{"model": "image-text matching model", "dataset": "pictures of board games with random positions, seen at a slant", "train_examples": 97500, "image_size": 64, "crop_scale_min": 1, "horizontal_flip": true, "translate": 0.12, "cutout": 0.4, "encoder_arch": "densenet", "encoder_norm": "groupnorm", "encoder_activation": "relu", "encoder_weight_standardization": false, "encoder_depths": [8, 15, 8], "encoder_kernel_size": 3, "encoder_stem": "deep", "encoder_growth_rate": 24, "fusion": "prefix", "tokenizer": "word", "vocab_size": 67, "fusion_encoder_width": 128, "fusion_encoder_layers": 8, "fusion_encoder_norm": "layernorm_no_bias", "fusion_encoder_norm_position": "pre", "fusion_encoder_activation": "gelu", "fusion_encoder_mlp_ratio": 6, "fusion_encoder_head_dim": 16, "fusion_encoder_fused_qkv": true, "fusion_encoder_bias": "none", "fusion_encoder_qk_norm": true, "fusion_encoder_parallel_block": false, "fusion_encoder_inner_norm": false, "fusion_encoder_positions": "sincos", "fusion_encoder_connector": "mlp", "init": "orthogonal", "residual_init": "scaled_by_depth", "optimizer": "soap", "beta2": 0.95, "lr": 0.0018, "beta1": 0.95, "shampoo_beta": 0.95, "eps": 1e-08, "precondition_frequency": 10, "max_precond_dim": 512, "one_sided": true, "adamw_lr_other_params": 0.0023, "grad_clip": 1.0, "ema_decay": 0.99, "steps": 7600, "batch_size": 64, "epochs": 5.0, "lr_schedule": "cosine", "final_lr_fraction": 0.1, "warmup_steps": 760, "weight_decay": 0.1, "adamw_weight_decay_other_params": 0.05}
Rows from block 6 of the image encoder of a small image-text matching model, named by matrix and row number. Rows with one number belong to one channel. Each number is 500 + 25 x the weight over its row's rms, rounded and kept within 0 to 999. All counts start at 0. Numbers have three digits each.
After each channel's rows are labels from the 100 images, of 14976, where the channel reaches its highest value: "top examples" is what is common among them; "place" is the part of the image that holds the peak. Only what is clearly more common there than usual is listed. The data: pictures of board games with random positions, seen at a slant.
# conv1: bottleneck pointwise conv (encoder.blocks.6.conv1.weight, 96x192x1x1), inputs 0-191
# conv2: growth 3x3 conv (encoder.blocks.6.conv2.weight, 24x96x3x3, transposed, each kernel summed), outputs 0-23

conv1.73:519482477522446514508549494522542484537510545453482463480531528510482497480484527512511504536507498468525477507517455486479512484518512485524466495483478506488484460510554495506517489512493447478494502508507473427481469526489525528503498483526498482478489514507506505507466481461504481470519484522486514488482507511536499540478499464546486463536481509437482466502528520488546440467487487498542483537483518544534503508522535470475483443480530475521505464482533490512443493517523511515468491494508502503479465472506528504495516523524459508468537522499523493498491494525480488533
conv2.73:558486515486521514526542542477526507504466539476511508487535506490499493
top examples: noughts and crosses; nearly empty
place: centre

conv1.59:491462512535489481486529499495571534490454449489487484492450541514543500560525497541504563503507497505534499515518525497490530480516510500504535499473475513499520494523481504512524521538477472491495485508506451503509504532511459476529514507516468496508516466497511486482488521514460484470473518522466493467517448445506504520510505506534500518519429495508508509474488497445534491476489521478501561456508499532490484444503501494444463497487495525512490462492483529522509507505483476485514517499555512513515511500478474470500496502502481492487521527463544533485506532487508446507
conv2.59:512478529504485535499506509449534442537494501512506470487540492511514516
top examples: noughts and crosses; nearly empty
place: bottom centre

conv1.39:468521483517506477540505531471534504479562489501450513467518486482492487487463536490499510487453486471497483534494448480490526445474497484489485466493498530499478476440482491466481478513519488486487451512482496511518500464491498493506534478527482503481473503529520468509487484535503496542491497499500533527467505470509508447489532480470462467516481522507495491491496537487482522439492526473497524535488517500534494529532505525467460575510431487477523451510474447480514478465501537509494507471499471493488506486497526516513503523503498501524518471488521491460497543454493480499
conv2.39:487484496503462474523519557501472496522487467449508513532508494471476482
top examples: noughts and crosses; nearly empty
place: bottom centre; centre

conv1.75:450610444479498520494497469507482477540541461496457514457491491514518467491492476478511565505495490498503485497522556479508507517551497510470553499475504491476514506504488498487529528504463504483481485466492498444472497499476491501466493495530528510509513494532468492491474521493482506476456446494506507503535495455515514496489478503490510498499469472498487495508494482429508499484513475488511538463496497530469512493456497531502513507485493496519489504525476526537476514520469518543460501487502487453488478450463518504468505496517503504473453519478465535481483511496513530497
conv2.75:528485483520518529490499491487532486508483546513513447485541495521454521
top examples: discs on a green board; stones on a line grid
place: top right

conv1.16:495657509464509477482448465520487525497488546538495481486500491481557465498475482474524508515500453497464526498536490459507509494501463529512491554490479511504510530498489498509520526534506518497493483495512549516509505560505513501483491508500493483509507500579485491476528484502493488492510473501528479474553484482500506505504505500537479503474516499517535490495483486469541464500523525489507492508491462478503501518545484512501484560498494486474499500551517487499501503504466480523525498478496493500503498473517496502487482484528457485558497510495494489507511513520520496529
conv2.16:504509477489555491519519475475502471487482530478510469505516488561534514
top examples: stones on a line grid; nearly empty
place: centre

conv1.94:537456540484486553485481496518500516516470465481520487492506497534489486475465517502489468493535449465479502502491460509479510508504464568551494513498525478544528531530546454492518516501496502520495517520445508487452485538488521540538512515528505477492511464475505470477497491480489485485515499482524518512492484493549574443501490472567513501497490499524503513488549455524496477477491557501510522490510533519490512538470514483510466501490510457513516453530477475509519489503505525479489479513507482529495526480550513481476512513485486478483516490511477499514511531491516480455
conv2.94:561531499501520508499531562486504513501471521480483500478524484472474506
top examples: noughts and crosses
place: centre

conv1.65:586474533485522479503511490483487477503520486413497511470520486495483490484497498520477522600464551494496506470495438480505489481503492509499529531460462492538540464529489533504473507459513479459516536534490472502506516526494524530505485487458481512512476474502510461495473466484510510516509514490496471474480498498504488494527507505496496490492521479489454464504507473532503494465521516507511507500475494549480537448481529556503495506494480522504490494506503454494501471463504457484491501505447462514494469482518534504517514479530487508498496466485491496495486501477467474463
conv2.65:464484490478511480487465541499486498495451499459481490500503483506509435
top examples: stones on a line grid
place: centre

conv1.41:456558511555535503502492511523490542493506517510540536488517496495525494559486580471507529487540471508502458506550542504492509480499476525507547486503494503444516515549505500465527486527541530489513480518508516476469516508557512489509471527493505488498537514520522545487506528491526484487505489528539476519481474491515524456445523520492463509488509470546529526466515527492524517489530506504509528493541480510517487527491520528511459543496523496531489545528509511476464499485469479482518544504497525493525537502502496461485495518493500479533501475536530471499507503500506495485
conv2.41:470529534475520490523494453467485485519508520519464480516510504533485546
top examples: stones on a line grid; nearly empty
place: centre

conv1.68:491495497483502533453535518511498495493459474492474468510481470532504459488501567498486490516529451476437539509466511528491486477469526507433476482550478489524452470463461523494511489480444521460497536507496483497487531491476491511522483476503505523509505472523450455555504518479474505512507486503460496493499449506529499485489476460529492547515488465485521517482509479505529511530483478475539530517500467499507496472495504499491502501533538502538514489520512485537492486541535486521482485486492471471525505551543504497475510480521510493466466486472498510455489503540512501515
conv2.68:543543520473527483501526552487489506503459521500487504471482503472466510
top examples: nearly empty; stones on a line grid; noughts and crosses
place: centre

conv1.11:469501471510533507480476510467500497518488473499485491507494496489569495523478505507482483547514498498453490487476478458501453507480531490477487558503543597490462479530494487484486496529502441545488481493478465506543504509519490462484526466474485495470494546465488508545487476505505503519467495475538565491496544522483480495511516504458507507516491578516509485532475522492524491482480504501515481525508581479545521507506508545500522467500496518506517489505476460476505523489517490501503481487497510488493497520503515545489465512501505548496467478500480501522478496503504500486
conv2.11:513483510477467491490533594503482490507498472486486514477504488495511498
top examples: noughts and crosses
place: bottom centre; centre

conv1.58:459495473421522523488460529438485473464499511479520472484502526565505529487512516424457456479523508480527519502466471575467471469484460545520477460485510508503452486501524503517556499489492555500459534517505507504500522496531510507574507526488515510526519465460474514480528512507532506531495470487520447530485508517474469494523508514507513531500491471507503503478498524494499515485515496492526521485531492504509522474496495483500485496522487480503495474486494478485499497521513471492524483505487430504482503533500515495503482510487557524499502496488489497515525516508498487511
conv2.58:489543482489541497515483488474472511478453529503512462484468487465474491
top examples: stones on a line grid; nearly empty
place: centre

conv1.3:529500516485484542558531515490512482574558481475508505482480494466515473507441436467497471532476484502508505499468475467532491534526496494461508522517504513526509497477481474468505480524517488484489485506481491508499492510460482553485467467518490516534495522484498504528481467525505500490523496501490489527531509485515491479563484531562502484536527540479488495547548489554537513458482495511535502522523541487500524499477496515471510507463550478510545504556517512485497523524488487533525463490477501528499495500559508488503498497486507465525497490497512535529508505516488514514
conv2.3:518449489472481499508521579503479508477483509496493514485506481500502458
top examples: noughts and crosses; nearly empty
place: centre; bottom centre

conv1.79:476531469503543489461453500521495494506497532496525473450486514467536489555528492502462495513474478492492464456473457469453478513497474483496520465494485490495516474463457526556511482476480464502473486508509488478527512484502523491502507512462505492506506514481495475523532494465540499518487513521463524452511544497491470535453479483469497499520503465486496440507557520453472464504463501510487522487522503496512507486491504454500463495481525521481518497482485488539512508474476529539509476495518498500452498441514499536523476466476463525530527484508472485525523487524495490550
conv2.79:516479484479506548539515503484504543497497538474499489493544461513462498
top examples: noughts and crosses
place: bottom centre; centre

conv1.27:507499531526487518510489510502495500519518499490510483480494553501500531520511460453513547533508459498491498512564495508493514486519432466532529524520510528549511570496489483505470481521537494482466557527519521501478487511524489513493524499501484520496470504477519548543470509472524456460502518488505513553511554511491531459514536517490475519493475529487470534520518492508477508467492537518523500529529526506520525523503477542512501533481520521519540487492522496460529538516457475465498480502484530515516508523515469478465463474467492509530489504467448470512514499519481486489
conv2.27:514454515473497485525529544495485495483462524472519494464519519527500461
top examples: noughts and crosses; nearly empty; second side has more
place: bottom centre

conv1.84:485515473443464512522492499480488484511518488495513507514550513539505498482497476464481552480478506470482446511483496491472490459549503488473560435539486496506514484493495500519498502544503472511490472515478502467489517503492474525476564494531494522495532497526498497537548524529495500472496490499494531521485510465528524495487502498492452498484501563488491492537514537485500521513504485532513490540474530480526544500542552499468506478482596487521536485493501535546487515528501500526512482476530493534520488504522514492471530516469519520492505466515539495540510499510494496502
conv2.84:521463489471463481515543576491502524486511508511516498501507522487481508
top examples: noughts and crosses; nearly empty
place: bottom centre

conv1.56:493444527531506453467603515489485512506493463502474472499497486522518506510529478511500469485466511515534506493505477494571504462457515500462477513540519523524539491521489491533528485472504447502551500473559508531478483468490492508504561480496509464495504509530501500472545525544515487480482486511490474473457521488480509578493499489474474502491496490480475497470512481527470459510481496546518472514504518479485497483538511477493492467495476515493528481485510462481484465482471470481505480528503495483520458530481495486486486491539506501537494503487500523497512493472509504482
conv2.56:483468466492463495486514481462503535492479502505544496550465469514511517
top examples: stones on a line grid; nearly empty
place: centre

conv1.92:497509542509482475517485532496489590498504517567467519507517524515529459520525487502560522513491526498509474494524485452468505501488523482477486502511487469507496478460493505494502539543524476475489513492532524477490461514518484519444496522491458478505555501506494522485487522540523486515534500502511503483518529521502572519529516526532486478502479480524483525519516484528461530498489515505488520513488512464501466540480523486478505485441520498471480503481512460491482516490520488502514470456515546501472515489473458518516481500510525490449521517475491493559465474501472452488
conv2.92:516559499488521528486471483460500503556498510527489484470511462499512503
top examples: nearly empty; discs in an upright rack; stones on a line grid
place: bottom centre

conv1.8:515484540467492488494463517531505510529475491488520486476503527508434486517491504535483480487478500500520491465504522470537464546509504476468481498531491525540576506521495517483506513543472496477477533493495482489469532551472532554491505495548529490520515484454515478501531510494501496499510494499526533469517500477553512450483492521544488452563460487492511499502573484517471489533505485497493536496473483520466484499505515484506502530486524520508479452521505558524477520535508521505487461505502489509535503518532506490505517503473465485525464478484498518504524530540472521499
conv2.8:537474509490484490474512578509483519490498496502497525528505500485447489
top examples: noughts and crosses
place: centre

conv1.48:503502486469500474497470495501528543503532483511521538489531508469466438458499479510529520482473477450475485553515485493481540489499498449483536513551470485542475511525506497473521457520556525482481494527485481506466510507480490489495491509513458482502503487468506498509486511468522504498493498487517479541499465472548474464515468482512496466510479471505476503488509502539492447508500456528516500454495494529465530506473446508516509490467500486505557526473501493501499515545510502476521474523513486463486480498527467458479492495509516453473512523508542489477475519468453501438
conv2.48:535489523488475540544538553494500510535457502487490526513497487504510499
top examples: noughts and crosses; nearly empty
place: bottom centre; centre

conv1.83:489528490493503486473535495503465475485520480454525478516496489468468485496508517475510543486471436490474450471546539488569484524519511454533501480533483477522562547481508508551484479513479474471548520478531490457494488512485528494475481492486477497480484481548519540507534490494522493486497489511476491476494463470492511497500459484467521482492520473495500480490500508495521502486545499560521537522487535460497477502471497491512515475482520472485496509503443516485476502484494517502493533461511457466502502500488487497515537500544534502484494511497519546465523503473470540451
conv2.83:518454506508497509487499505469545502539482537544502482489539517515475470
top examples: stones on a line grid; nearly empty
place: centre

conv1.62:526503502457503493496571494487498470476490462477529503503504515477481506458521495502482486498471532519551483488472508516499489490466497488483517511544451461489548531493486507575453531472510524482557559465486497504464472517483554495475515483536534502526499462530486511465542467482530473469504517485483496475515523543509508518494496525492491474537503515521477531490552506498467503479505482549489516484480505485489480505479501505473448471477508499478521502485535514503504472501481492519484456498471486503479499487475511509553551506535497489495496508474529489473511517558506513532
conv2.62:540482489472449489495541568482489503505516503504522507523519490477481505
top examples: noughts and crosses
place: centre